Weights of a small image super-resolution model.
Training: normuon at rate 0.024, 19700 steps.
Data: trained on patchworks of several textures, 145000 training examples.
Rows from block 7, named by matrix and row number. Rows with one number belong to one channel. Each number is 200 + 20 x the weight over its row's rms, rounded and kept within 0 to 999. All counts start at 0.
# convs0: first 3x3 conv (model.mid.1.convs.0.weight, 256x256x3x3), inputs 200-207, a 3x3 kernel for each
# convs1: second 3x3 conv (model.mid.1.convs.1.weight, 256x256x3x3, transposed), outputs 200-207, a 3x3 kernel for each
convs0.124,204,201,192,206,188,211,164,214,181,193,205,182,219,147,199,221,163,156,176,211,204,208,198,209,234,197,193,201,174,205,215,165,197,212,206,163,168,212,199,158,181,202,193,198,209,208,220,211,199,203,212,171,195,179,178,188,191,165,186,196,184,156,203,185,188,196,189,198,198,202,216,226
convs1.124,189,194,184,221,193,187,219,162,200,209,202,242,238,206,211,184,193,220,222,194,190,222,199,200,193,184,230,224,177,204,188,187,186,196,188,187,220,197,178,182,207,204,192,214,203,236,220,211,217,205,201,182,196,222,202,220,207,209,194,181,201,224,169,206,192,211,208,209,192,198,206,176
convs0.125,208,209,181,222,205,183,174,229,213,211,227,227,209,205,199,235,212,197,200,179,187,196,197,195,204,188,187,232,207,195,219,183,207,223,213,220,188,190,189,180,195,201,174,182,234,209,192,186,192,219,196,236,243,177,189,203,196,223,213,218,190,137,188,195,185,213,204,220,188,188,200,206
convs1.125,202,176,217,202,162,223,161,203,187,209,202,230,217,194,209,197,195,231,198,171,219,215,155,176,197,184,213,210,203,236,200,238,202,225,215,199,189,192,197,207,217,220,236,198,230,205,184,200,175,205,200,148,197,172,211,219,219,201,229,221,232,223,219,200,226,222,180,211,180,202,193,217
convs0.126,204,199,208,213,196,235,207,187,166,203,189,190,191,196,169,185,190,177,177,209,193,182,198,178,194,196,182,191,235,186,231,177,195,214,202,196,193,198,158,196,201,176,211,148,201,190,182,209,202,193,203,184,215,258,241,210,184,199,191,186,161,198,155,200,198,218,199,204,185,189,168,194
convs1.126,178,196,188,169,172,165,174,215,218,165,210,204,188,186,220,198,201,189,195,190,251,224,196,236,206,231,216,200,220,220,198,199,208,206,205,181,186,228,194,201,218,200,207,183,190,203,238,204,179,201,183,206,223,222,185,187,203,206,202,206,220,183,214,189,206,227,183,187,196,196,177,211
convs0.127,204,192,194,200,196,211,197,194,175,192,220,210,180,223,188,173,203,188,198,208,199,217,182,208,203,197,194,183,166,176,197,219,203,174,184,193,180,221,236,228,195,190,217,209,178,191,186,218,222,226,190,206,188,214,163,173,188,161,210,190,192,213,172,197,181,209,207,194,196,198,244,202
convs1.127,200,247,222,172,197,174,157,195,196,196,194,200,198,193,207,219,193,203,198,203,207,229,209,182,227,204,180,223,198,213,197,217,221,190,207,209,191,241,189,173,214,168,193,169,180,204,208,192,186,204,195,183,162,173,210,167,196,207,183,190,179,209,172,182,159,227,230,219,224,190,209,178
convs0.128,213,181,201,194,206,201,186,198,194,204,179,207,179,171,206,191,210,209,184,177,202,215,184,188,196,175,202,215,190,221,210,194,192,181,204,231,173,218,201,199,240,195,193,188,222,196,191,171,181,191,180,197,177,183,190,233,189,145,199,194,162,184,224,180,198,201,173,212,214,220,224,197
convs1.128,189,190,192,190,201,220,190,230,207,218,210,223,198,200,212,230,198,205,173,216,184,205,194,198,215,187,218,232,206,217,222,199,222,190,209,199,204,204,205,154,225,203,192,209,244,222,211,219,240,256,249,225,245,223,173,182,207,185,205,185,216,218,217,172,193,219,187,214,172,195,196,208
convs0.129,198,192,192,189,186,208,213,173,203,191,193,180,221,198,180,198,188,187,179,186,181,185,161,164,195,180,193,189,198,198,207,178,159,200,177,189,192,211,188,219,224,245,219,207,229,190,165,205,175,196,206,212,197,238,193,188,202,195,167,198,182,215,239,209,207,201,192,204,208,207,189,200
convs1.129,210,186,199,188,213,163,183,190,169,208,195,173,209,193,168,210,226,158,206,182,194,209,178,209,213,185,198,201,202,218,201,192,242,197,198,196,209,214,207,196,188,196,181,211,219,204,216,213,199,239,232,200,231,237,199,194,157,169,199,181,185,182,160,207,248,200,227,228,212,179,219,205
convs0.130,186,242,191,190,199,200,183,186,212,216,222,194,208,190,227,189,214,178,196,246,206,176,218,196,199,228,193,206,200,184,202,175,169,189,216,204,186,201,156,191,214,188,169,199,216,165,214,199,197,209,169,187,211,178,195,195,178,202,197,183,189,201,184,192,203,174,221,209,217,198,219,203
convs1.130,136,175,205,225,210,181,191,214,231,210,181,207,150,198,190,176,206,205,187,182,159,168,219,205,192,200,187,205,196,224,164,194,205,227,168,194,209,245,187,142,202,189,207,171,175,248,228,205,190,200,228,210,213,208,207,219,164,187,191,226,228,266,203,204,207,201,205,187,204,216,220,214
convs0.131,201,205,199,213,204,226,162,201,207,197,210,200,185,209,177,204,205,203,183,197,182,205,213,206,193,206,212,156,180,170,216,211,174,167,234,211,190,188,186,153,208,211,169,175,185,202,189,182,174,187,206,195,164,155,197,190,229,190,208,218,197,248,225,175,196,224,185,178,235,191,205,188
convs1.131,197,185,217,177,160,188,245,210,182,178,199,190,213,207,192,223,218,225,202,187,188,181,153,208,179,192,184,209,229,223,209,220,220,223,204,204,215,220,203,223,220,211,242,149,215,152,193,157,235,226,218,197,174,193,199,187,176,226,194,227,227,220,207,171,180,182,209,211,191,202,194,230
convs0.132,204,188,162,193,196,181,197,181,214,211,208,230,214,215,241,234,182,212,198,209,215,191,205,194,183,214,188,218,195,195,193,211,192,205,207,183,212,169,214,173,164,172,187,145,180,199,214,207,187,232,209,201,200,175,200,235,225,199,215,176,215,208,182,185,152,181,178,208,194,173,187,229
convs1.132,217,207,220,210,181,210,196,192,191,183,190,163,166,194,204,181,183,216,247,208,191,209,178,195,183,188,177,201,184,202,228,196,170,183,199,191,202,235,213,212,226,211,203,170,149,193,188,208,173,205,231,232,221,181,191,190,200,193,192,205,246,221,217,187,213,192,202,193,188,231,204,217
convs0.133,227,231,240,238,211,218,235,199,238,183,193,226,207,184,202,199,195,204,188,194,205,211,196,215,210,186,204,183,169,205,174,198,191,191,198,204,189,218,215,192,225,223,216,202,222,187,194,187,218,170,170,201,205,203,205,201,187,162,177,177,173,189,177,194,220,234,186,232,234,207,211,213
convs1.133,191,193,160,191,168,192,196,206,203,184,126,210,175,185,213,186,201,194,225,204,202,221,216,204,201,176,180,184,218,183,174,164,191,163,185,195,189,203,246,174,238,220,221,202,192,172,178,190,225,187,210,212,166,183,220,207,204,175,199,212,216,210,224,220,217,187,193,204,173,222,194,193
convs0.134,202,205,195,201,209,208,214,161,225,196,227,222,213,208,253,189,217,206,193,185,194,198,182,176,184,214,200,211,212,205,195,201,198,206,200,249,224,179,232,208,184,237,152,192,192,212,211,209,196,223,250,209,223,185,187,180,186,185,215,213,214,217,170,214,211,219,207,195,211,213,196,193
convs1.134,228,185,213,206,201,209,228,209,189,227,199,226,204,186,215,218,215,227,169,218,148,197,202,214,186,213,219,208,225,195,224,188,217,176,193,187,203,178,219,206,233,181,216,230,191,222,196,204,203,186,236,235,240,205,199,196,194,210,187,183,226,232,229,212,194,174,190,175,200,190,194,166
convs0.135,159,213,210,211,173,232,189,197,182,221,216,225,212,229,225,204,234,242,199,191,206,197,176,191,173,190,189,185,170,177,171,188,206,206,206,238,181,180,188,226,196,176,205,170,180,190,192,193,223,206,188,225,236,180,206,226,225,196,205,227,200,172,185,176,198,192,211,185,204,201,201,199
convs1.135,198,202,212,195,190,233,189,223,197,188,191,185,195,198,160,132,195,159,225,204,213,221,221,185,207,212,181,179,177,201,211,182,212,210,226,201,182,210,236,199,219,240,199,187,218,209,209,213,204,204,204,202,182,185,216,222,197,183,187,198,189,205,179,163,198,197,162,186,185,204,199,207
convs0.136,211,215,189,213,216,195,214,236,219,220,201,217,188,192,208,215,202,214,188,193,203,205,189,182,223,209,197,212,207,189,197,209,196,187,205,189,210,217,215,213,198,241,225,185,235,163,212,184,193,225,184,184,218,226,184,215,197,184,194,155,175,174,175,190,191,213,188,194,186,171,206,194
convs1.136,205,201,212,215,187,209,250,196,161,216,192,254,214,207,236,192,234,194,194,199,229,197,204,234,203,193,200,196,258,215,204,205,209,184,194,210,168,200,229,165,203,209,172,206,177,188,206,204,226,203,174,205,195,192,205,181,213,201,211,185,177,192,224,194,195,213,190,215,232,180,215,186
convs0.137,170,187,187,206,268,228,170,186,184,226,216,223,173,203,210,160,182,206,197,205,173,212,183,202,209,204,182,215,232,211,189,216,213,231,204,195,194,182,220,204,221,208,224,201,203,188,177,159,218,209,191,187,202,193,200,205,200,230,207,176,201,214,170,204,201,198,202,190,204,202,230,200
convs1.137,186,240,259,211,190,214,189,188,239,158,190,176,176,151,186,187,206,201,189,182,219,205,219,210,218,216,214,208,215,218,235,205,222,234,199,201,222,193,175,195,169,188,223,223,209,204,198,182,204,226,231,203,213,197,180,203,204,202,204,222,215,223,209,187,213,224,202,207,205,190,232,200
convs0.138,192,213,215,190,234,207,198,205,198,213,176,185,197,185,195,198,173,195,227,208,200,200,187,200,205,191,235,188,205,190,206,192,184,208,188,203,226,245,214,245,198,202,216,159,138,178,155,170,217,179,193,213,195,233,224,208,194,198,208,182,186,192,138,203,212,193,209,176,169,186,211,171
convs1.138,190,188,178,184,185,198,190,176,201,244,201,185,184,161,193,202,179,186,163,212,196,185,201,188,187,221,193,194,201,188,208,212,234,232,169,210,230,186,181,190,259,232,234,208,215,185,202,207,198,196,183,170,209,229,207,204,195,205,207,197,217,173,181,218,222,202,218,191,209,178,202,221
convs0.139,179,213,219,219,175,225,224,208,204,238,212,212,211,194,186,228,186,192,195,176,228,263,168,199,187,199,187,193,171,184,211,200,168,226,222,200,173,203,238,190,201,186,189,194,202,171,222,214,194,185,182,183,183,181,234,190,167,167,208,203,224,215,196,182,226,197,191,196,207,207,183,199
convs1.139,200,165,194,183,200,191,213,205,191,221,188,180,183,198,198,226,195,206,201,200,242,206,213,217,199,212,206,195,186,198,212,192,165,202,211,160,191,196,222,179,201,195,226,197,159,219,221,228,220,193,218,197,190,229,245,212,205,187,221,224,243,211,184,189,242,185,193,154,198,210,178,226
convs0.140,174,180,188,198,185,177,183,198,202,202,220,201,166,197,195,244,217,216,212,197,209,169,212,202,225,193,202,160,205,222,205,191,189,230,224,194,200,229,218,193,182,174,198,184,201,204,209,189,185,184,177,174,204,236,185,206,192,193,186,222,208,210,190,232,203,213,200,185,218,182,189,228
convs1.140,187,187,206,222,165,213,184,213,230,187,186,205,206,223,185,201,167,204,212,242,204,196,195,178,184,222,206,188,182,200,190,202,204,215,209,198,177,220,222,190,227,191,201,193,182,241,209,200,236,194,228,186,225,197,224,183,198,225,192,199,182,186,173,177,186,226,199,190,199,197,253,212
convs0.141,203,185,197,194,158,159,189,209,195,180,195,187,167,183,202,175,211,213,186,200,197,193,197,183,200,219,196,179,197,191,229,206,215,188,249,180,210,189,181,216,182,169,183,170,156,168,153,226,207,208,190,213,175,212,202,203,213,206,226,178,212,198,158,209,200,225,208,214,203,211,199,176
convs1.141,163,176,196,213,209,194,167,197,211,186,190,160,200,190,203,184,191,229,203,193,154,190,159,195,201,181,170,181,228,209,185,175,206,233,207,194,228,209,199,205,203,224,208,211,196,204,199,250,222,238,233,232,189,242,207,206,191,213,214,203,212,222,228,190,212,169,198,184,187,223,189,205
convs0.142,195,190,204,186,160,189,191,190,207,211,196,173,206,179,184,157,169,187,198,185,213,204,204,208,204,183,214,184,206,208,202,190,216,202,161,216,208,222,216,160,212,192,204,250,226,223,164,172,166,169,178,158,175,170,185,221,198,209,206,218,213,212,201,183,215,184,181,179,197,193,205,186
convs1.142,192,175,208,212,201,163,158,195,205,181,191,172,181,218,179,197,188,205,179,198,234,229,166,179,203,202,242,197,168,169,175,213,173,193,217,197,215,200,207,198,183,196,195,169,206,238,221,207,213,169,204,219,238,200,256,192,220,223,242,230,217,207,195,196,215,220,206,212,213,211,207,192
convs0.143,187,223,255,205,243,231,217,247,227,202,198,218,194,206,210,205,189,206,185,201,204,182,194,200,200,208,217,186,202,210,203,216,199,210,226,186,185,219,244,171,210,217,220,207,185,169,201,207,215,191,188,199,229,205,197,210,204,164,208,237,182,247,260,214,213,216,214,221,206,205,213,200
convs1.143,199,208,188,198,196,201,240,187,253,201,202,184,208,215,174,216,206,157,172,160,197,203,229,187,191,205,172,193,182,222,196,197,215,201,178,230,219,222,188,199,204,224,221,173,210,202,214,207,201,205,198,205,231,193,216,193,216,191,196,233,184,210,213,188,219,179,232,213,210,217,191,196
convs0.144,213,172,188,206,194,215,256,287,246,190,203,204,150,228,185,176,173,185,196,181,185,179,164,178,193,206,191,191,178,202,161,183,184,168,145,178,204,179,213,209,213,208,203,178,191,196,159,209,196,194,172,218,198,198,189,185,196,191,229,200,220,227,223,180,195,199,225,192,195,171,171,185
convs1.144,217,181,181,220,209,207,162,174,156,227,244,230,205,190,203,243,191,230,174,186,192,225,212,238,222,243,203,164,205,202,178,198,247,186,189,182,189,191,173,204,211,178,193,200,176,201,183,171,207,205,203,196,213,229,200,203,222,187,186,194,205,182,202,210,191,177,184,160,211,245,207,210
convs0.145,222,208,191,214,176,217,221,200,179,185,211,181,230,195,190,127,210,196,185,193,210,212,200,168,187,195,215,205,203,194,212,198,195,183,210,228,206,220,201,212,146,224,219,216,219,179,191,203,205,208,213,224,194,206,200,186,190,191,209,192,208,202,198,188,198,203,207,194,191,210,192,207
convs1.145,210,210,215,188,242,266,224,206,217,205,180,228,174,191,176,156,194,193,182,244,190,201,202,200,239,242,249,212,195,228,212,202,211,198,222,233,185,155,180,156,214,164,187,170,216,228,210,228,163,208,193,207,170,203,216,245,208,198,206,195,173,186,196,222,183,217,208,210,195,169,188,168
convs0.146,218,210,213,167,171,202,214,219,260,229,201,211,207,148,182,213,208,189,205,191,185,184,183,202,187,208,201,201,190,193,180,217,185,194,198,176,211,187,156,192,211,170,211,214,258,206,210,254,194,195,208,214,216,188,199,205,155,232,173,157,213,189,211,193,223,230,224,221,190,181,169,207
convs1.146,195,176,166,230,234,210,205,212,229,190,210,174,214,233,126,197,196,167,202,240,191,185,192,206,172,202,183,253,218,212,203,188,211,209,191,239,215,207,154,206,205,191,211,210,187,215,249,229,201,178,198,163,200,214,184,175,187,192,209,205,216,208,175,201,180,178,194,218,185,184,181,215
convs0.147,209,223,215,202,179,186,226,211,209,196,236,218,207,223,232,175,194,210,191,197,182,205,198,214,201,199,183,205,204,200,220,222,202,202,206,193,194,221,203,192,176,220,185,191,209,212,200,180,215,225,205,225,197,196,228,241,196,242,224,181,197,196,168,203,190,231,195,211,251,176,195,186
convs1.147,165,183,206,219,185,196,205,174,145,205,222,205,167,193,207,177,197,234,191,195,222,207,205,209,208,216,205,200,154,154,183,188,189,201,203,184,190,188,192,199,196,208,200,199,193,223,191,162,198,153,177,230,221,197,224,237,211,237,242,184,239,210,192,186,181,182,204,193,213,220,214,199
convs0.148,202,173,177,184,169,157,221,204,214,197,176,176,228,189,174,219,183,194,167,181,178,189,211,182,194,192,190,218,231,220,212,203,196,178,195,207,190,183,189,182,224,210,221,174,193,181,201,215,188,200,210,220,187,152,167,191,187,183,174,195,187,182,182,204,206,216,198,210,206,213,207,211
convs1.148,225,225,190,189,209,203,226,221,187,227,197,238,227,189,200,205,201,187,220,201,214,217,209,234,192,193,224,188,205,187,189,178,221,188,189,164,200,209,224,207,205,227,202,194,194,201,238,220,188,206,222,233,214,230,189,196,171,199,207,189,188,168,183,173,194,213,179,195,193,203,201,199
convs0.149,228,196,175,200,193,209,204,230,208,229,197,237,234,190,223,215,227,210,182,177,188,195,209,203,200,178,190,178,186,221,197,205,221,203,175,199,201,211,197,190,145,194,180,221,170,183,205,217,207,173,199,228,141,207,188,196,203,168,178,208,178,184,190,210,216,214,219,196,196,187,218,211
convs1.149,213,168,223,192,209,145,167,189,188,207,218,163,185,194,205,165,187,173,200,210,181,234,171,191,240,200,201,196,179,185,188,177,212,226,191,193,201,177,208,175,229,194,193,179,208,185,230,229,190,205,214,228,202,205,196,194,204,218,231,172,194,215,191,217,245,197,211,192,198,182,193,176
convs0.150,203,224,210,208,234,197,181,216,195,196,187,207,210,225,202,189,230,208,205,195,183,199,189,201,180,197,209,177,179,191,160,186,171,157,191,187,223,205,210,221,225,191,181,187,196,204,203,204,177,211,218,184,222,192,190,214,204,167,210,191,179,206,215,206,203,196,183,182,182,207,213,192
convs1.150,195,191,162,181,198,196,248,223,188,217,204,217,205,165,182,165,194,220,252,213,239,201,226,227,193,218,196,188,203,221,219,241,189,218,213,229,219,219,212,200,191,232,206,162,211,188,197,209,179,192,203,213,221,197,204,244,201,178,193,196,210,187,191,187,212,186,188,197,208,212,210,238
convs0.151,200,204,200,219,227,220,215,225,215,194,212,218,157,200,196,163,179,161,192,201,191,207,204,204,197,209,221,156,170,185,188,184,175,196,191,181,208,200,173,223,203,189,215,197,190,160,151,174,169,160,191,205,227,217,203,201,221,222,244,224,213,215,219,204,199,192,229,217,237,240,218,240
convs1.151,222,226,230,203,194,185,216,202,200,203,217,186,240,235,230,223,246,250,187,182,187,176,193,171,190,229,225,212,229,210,211,201,191,180,188,198,191,202,206,215,213,209,231,197,184,187,162,159,215,253,232,198,211,218,205,220,202,176,222,232,200,197,233,204,191,203,190,189,202,187,162,157
convs0.152,182,227,155,177,210,224,200,185,162,203,190,141,217,202,189,194,194,197,198,223,182,211,225,222,221,223,192,215,178,206,150,283,145,213,169,206,201,182,209,208,219,197,176,184,157,201,179,161,176,180,163,197,211,185,180,179,199,202,197,213,192,195,179,180,211,195,221,193,186,204,217,184
convs1.152,228,265,208,201,190,244,242,206,243,208,208,204,200,182,214,233,230,180,201,192,191,173,170,160,199,193,205,210,193,215,241,210,227,202,226,224,187,217,175,241,228,214,202,204,269,215,222,166,194,193,206,197,248,212,211,207,214,191,172,191,210,197,225,202,186,216,212,167,194,200,196,238
convs0.153,176,217,186,191,210,226,186,218,240,194,209,190,195,196,207,183,186,184,201,202,219,207,184,192,193,199,197,184,190,187,208,207,185,198,182,209,174,192,205,196,245,204,180,185,216,195,185,186,204,167,170,207,173,189,203,208,198,251,206,195,246,256,220,188,170,191,196,198,217,225,202,216
convs1.153,176,208,210,192,157,179,201,196,200,193,183,188,221,218,195,260,265,221,191,211,183,207,212,207,209,232,233,182,203,225,211,199,201,163,171,160,199,191,217,226,213,211,202,189,205,224,204,210,219,258,212,154,204,175,191,215,235,172,202,215,176,193,199,171,216,198,170,198,202,166,195,223
convs0.154,240,220,215,250,206,217,218,226,187,192,191,180,176,212,217,184,165,188,234,217,218,221,207,205,219,209,214,190,187,226,219,222,214,217,216,220,194,213,211,227,222,190,187,224,227,222,177,184,211,202,180,234,230,193,216,201,191,209,238,191,193,199,214,156,146,165,166,177,177,153,176,168
convs1.154,188,198,212,222,193,202,188,187,202,208,195,179,207,168,166,210,163,197,218,204,187,213,193,206,221,210,220,205,191,161,243,198,207,201,228,220,197,221,254,203,197,193,228,216,211,207,191,236,184,172,194,205,195,212,193,219,191,184,197,195,236,229,218,224,267,225,230,201,219,271,229,222
convs0.155,223,196,179,225,206,171,228,191,181,194,226,184,206,200,198,210,190,211,210,175,180,207,185,199,208,183,182,176,196,204,201,191,197,189,193,227,220,193,183,213,213,193,221,199,194,160,191,210,211,211,215,210,186,203,189,200,195,210,192,197,216,229,222,172,205,193,171,198,188,180,193,181
convs1.155,232,189,191,222,204,190,241,200,200,179,194,207,209,186,224,188,204,216,206,192,240,206,198,216,209,205,247,198,212,190,211,236,179,188,220,176,204,215,194,191,156,217,190,204,160,197,182,214,175,220,198,184,231,209,195,174,161,179,169,189,211,202,175,153,205,207,185,188,203,187,178,209
convs0.156,156,212,213,154,206,206,176,169,157,209,227,229,200,204,223,162,190,209,200,205,209,211,199,192,213,216,227,227,217,206,206,202,232,240,225,267,215,214,190,216,180,212,196,196,203,188,171,179,183,191,173,192,170,161,218,241,218,206,189,186,206,218,200,178,178,193,177,194,198,196,214,191
convs1.156,218,212,226,222,200,246,210,200,208,181,182,193,183,188,174,199,168,165,207,188,169,196,215,187,193,190,188,195,194,194,203,194,190,169,195,205,199,210,219,219,221,197,180,203,178,191,151,182,182,190,207,172,164,175,211,181,212,203,174,188,217,214,199,206,210,212,218,194,183,209,219,199
convs0.157,159,210,201,211,208,198,236,185,185,183,195,196,188,180,202,189,201,212,191,197,210,185,200,196,202,205,199,208,160,239,170,211,181,223,153,229,186,173,196,185,216,191,220,198,201,209,199,199,206,199,196,201,197,177,202,203,200,224,219,228,178,177,199,194,182,201,196,174,199,199,202,212
convs1.157,210,212,184,192,186,202,220,186,199,189,200,213,177,213,216,223,219,176,204,179,229,180,237,194,199,185,218,191,203,225,229,168,185,180,247,210,161,225,195,232,186,178,189,242,180,196,217,178,181,205,192,199,213,223,185,181,197,211,203,211,257,182,221,201,192,202,199,168,194,196,196,194
convs0.158,229,245,199,235,222,216,201,217,185,164,191,201,172,188,203,177,210,204,223,207,182,206,202,195,231,199,194,190,231,198,193,201,191,189,187,187,190,194,205,206,201,185,168,209,202,204,189,178,201,188,185,203,221,218,238,201,220,215,210,155,186,182,186,175,181,172,187,199,187,167,177,174
convs1.158,201,175,219,190,198,195,172,164,183,186,171,200,203,190,196,188,173,171,205,202,190,195,162,224,177,195,211,187,222,222,210,214,223,209,201,209,216,200,243,226,229,233,233,206,229,226,209,191,194,200,187,229,200,203,246,254,210,243,220,232,250,233,218,195,203,226,218,232,265,224,208,225
convs0.159,199,203,206,191,214,237,196,183,218,204,217,223,195,226,224,263,236,204,188,201,212,181,181,223,187,182,206,176,201,191,207,189,193,206,217,207,188,193,201,199,206,202,201,197,220,185,169,174,190,201,236,197,184,188,210,231,196,209,170,167,175,149,144,215,207,216,174,180,201,200,171,190
convs1.159,219,194,225,161,177,239,190,222,239,191,178,213,156,202,221,188,204,199,224,222,241,230,214,198,212,206,196,222,213,204,170,205,195,180,203,230,190,188,186,164,237,185,209,219,183,199,196,185,224,226,190,215,188,222,210,188,221,213,212,229,238,232,170,190,235,187,212,201,176,192,225,176
convs0.160,195,184,179,213,184,193,186,201,199,216,208,232,201,247,226,231,209,217,201,198,212,185,193,188,168,182,194,201,189,177,207,211,203,229,206,176,178,149,199,185,195,224,214,200,164,202,213,212,219,226,199,221,214,175,215,229,183,196,191,214,204,183,209,184,187,239,198,209,206,213,195,224
convs1.160,204,196,172,210,177,230,239,156,179,190,177,190,204,207,197,193,236,183,198,226,169,238,163,180,177,204,200,206,196,190,181,200,192,203,209,181,216,153,197,187,191,172,221,213,205,206,210,192,251,178,221,211,230,195,200,159,174,202,200,203,205,219,250,196,215,222,234,187,198,169,227,204
convs0.161,195,210,194,223,218,204,199,151,224,186,195,219,211,186,245,188,204,219,197,174,165,181,198,181,205,203,210,193,199,185,212,179,222,188,236,208,193,197,201,203,214,214,181,204,188,191,164,210,198,201,207,210,186,174,193,209,184,204,208,223,173,200,198,197,206,200,174,222,209,204,191,198
convs1.161,182,211,212,184,196,210,185,184,206,197,193,166,173,168,154,154,193,221,168,168,189,188,234,197,212,199,216,235,197,221,223,226,214,184,210,219,159,182,169,173,197,172,182,179,200,185,201,209,197,205,203,190,197,198,220,212,196,187,184,211,170,170,190,242,183,217,224,183,204,188,206,192
convs0.162,217,234,207,220,202,213,213,192,195,227,246,242,220,224,240,200,237,221,193,207,201,196,182,194,195,202,203,215,236,207,208,190,211,191,209,206,207,207,183,194,222,182,166,203,197,219,225,184,227,212,250,211,208,217,189,210,207,192,210,169,188,212,223,176,189,200,192,184,201,192,232,222
convs1.162,179,178,191,215,185,205,205,244,246,188,223,231,187,171,235,208,195,211,218,208,192,173,186,206,214,213,225,204,213,212,207,194,238,209,179,182,189,203,259,226,182,197,217,232,217,244,202,187,193,222,189,210,224,212,184,174,177,216,167,193,244,204,203,194,194,209,211,222,200,211,184,179
convs0.163,191,212,205,204,187,211,226,223,206,222,217,192,166,182,184,215,223,204,215,209,200,171,196,216,169,178,162,192,201,210,197,204,205,200,179,163,210,204,200,191,174,224,221,233,194,176,180,182,173,168,164,233,189,187,216,225,203,223,200,211,189,187,175,230,215,208,189,183,179,218,194,221
convs1.163,206,166,178,194,205,205,190,229,196,193,192,205,221,217,187,242,221,202,205,201,207,170,204,196,198,195,211,161,198,221,191,180,165,201,187,186,214,244,235,190,226,174,201,201,215,219,206,192,209,232,216,208,172,229,229,241,260,197,180,193,188,204,220,168,180,198,223,200,214,206,189,160
convs0.164,185,207,224,197,168,196,176,176,189,182,187,197,182,203,186,167,172,203,200,203,193,182,221,196,197,200,214,207,205,201,195,198,189,195,182,181,219,231,221,196,172,200,192,157,171,191,184,200,188,184,205,203,196,198,198,204,229,190,218,193,193,240,191,214,192,166,212,195,240,201,202,228
convs1.164,192,216,260,197,206,196,217,191,256,211,225,219,189,173,245,210,197,220,203,192,222,227,227,188,194,200,205,170,207,177,184,199,189,183,200,211,238,208,205,196,240,203,194,187,221,277,220,196,190,192,206,212,201,180,229,213,208,223,176,204,178,170,216,214,172,154,174,196,220,180,200,211
convs0.165,205,215,215,209,199,219,212,202,195,196,197,204,195,209,185,213,206,192,191,197,181,200,200,159,208,194,155,188,199,223,198,204,201,222,205,217,199,190,211,211,215,222,212,207,181,178,175,200,192,189,206,196,215,213,194,218,190,205,221,175,200,182,174,208,218,199,194,188,195,173,187,185
convs1.165,192,184,160,203,198,175,190,189,180,200,199,198,196,183,227,195,191,209,205,200,191,155,173,181,160,180,187,214,210,200,229,206,200,211,178,190,194,189,193,192,188,209,202,220,212,202,210,209,193,193,195,207,239,213,221,228,208,216,240,221,218,224,211,202,210,208,195,194,211,167,187,199
convs0.166,180,202,192,178,179,166,195,184,187,212,241,222,177,228,196,209,200,235,169,212,188,213,173,214,220,183,196,210,183,200,210,214,185,249,183,215,186,179,213,197,204,167,150,181,226,208,214,227,215,214,207,220,250,192,220,196,207,207,201,180,188,223,214,201,191,194,205,207,203,190,198,205
convs1.166,202,193,207,214,223,226,196,197,203,207,210,205,179,184,186,176,203,221,160,187,197,193,192,207,157,173,130,210,238,230,217,208,210,198,201,221,213,179,178,184,194,201,188,237,181,210,189,207,206,201,163,218,193,199,223,198,232,200,211,210,238,188,226,199,207,201,187,221,159,202,236,181
convs0.167,202,212,175,216,233,214,205,197,190,211,188,193,196,215,200,195,192,207,193,201,199,184,185,192,194,177,202,195,187,173,188,156,174,199,170,190,157,210,194,184,215,213,205,204,186,207,177,195,227,194,186,242,212,197,185,224,226,191,191,193,177,169,177,179,196,191,215,196,192,195,199,196
convs1.167,178,227,214,169,203,221,194,172,215,164,208,180,169,183,180,166,226,171,222,214,222,230,193,180,232,205,219,221,209,212,188,188,186,225,235,235,201,222,161,182,163,186,169,194,185,219,193,176,199,188,190,189,174,204,239,216,213,207,203,204,187,204,190,214,214,228,199,240,220,200,207,198
convs0.168,207,205,236,203,219,189,214,187,205,217,231,194,205,194,200,211,215,204,213,193,186,189,199,204,198,171,178,190,216,215,194,199,215,205,204,186,215,186,181,210,213,217,212,235,196,249,218,236,223,214,194,201,235,186,205,220,203,172,178,181,195,169,183,202,205,205,176,208,220,224,214,214
convs1.168,197,191,240,225,220,214,184,200,197,205,200,218,189,222,236,207,174,221,201,207,189,201,199,191,190,210,196,213,215,182,199,179,199,200,204,160,213,217,212,170,203,173,221,137,191,205,202,181,240,167,203,190,195,202,155,180,174,225,211,211,167,208,173,177,215,180,215,188,176,217,193,198
convs0.169,187,182,173,210,191,206,204,217,184,216,248,225,239,207,169,259,218,195,190,199,191,194,204,189,174,191,195,229,212,185,211,196,188,211,208,188,215,170,213,196,209,223,174,208,211,188,208,223,233,222,198,273,203,187,198,194,180,197,205,186,166,166,157,204,199,201,188,204,205,165,186,195
convs1.169,203,208,234,186,190,201,202,182,240,177,169,162,157,195,182,187,195,201,218,221,186,231,233,199,215,216,213,217,211,195,202,256,212,239,197,201,170,195,211,176,163,194,146,200,193,216,195,198,198,190,194,198,213,228,209,218,236,224,210,234,203,227,209,237,205,197,192,217,206,192,181,179
convs0.170,216,176,190,164,208,204,166,209,164,172,174,194,199,186,182,186,171,166,216,208,209,232,226,214,210,224,182,182,197,209,194,217,198,200,216,210,193,207,167,183,213,246,203,207,223,188,231,206,226,222,198,211,236,207,216,208,189,188,201,209,192,171,197,195,212,154,205,190,204,195,206,211
convs1.170,184,199,200,199,237,194,204,190,210,185,196,204,204,213,155,172,197,200,200,195,216,219,229,216,198,176,178,210,188,178,165,200,173,180,184,202,205,205,205,189,188,226,204,213,222,237,225,214,232,199,193,252,199,208,227,206,205,183,207,192,204,191,221,185,190,195,181,216,196,230,217,213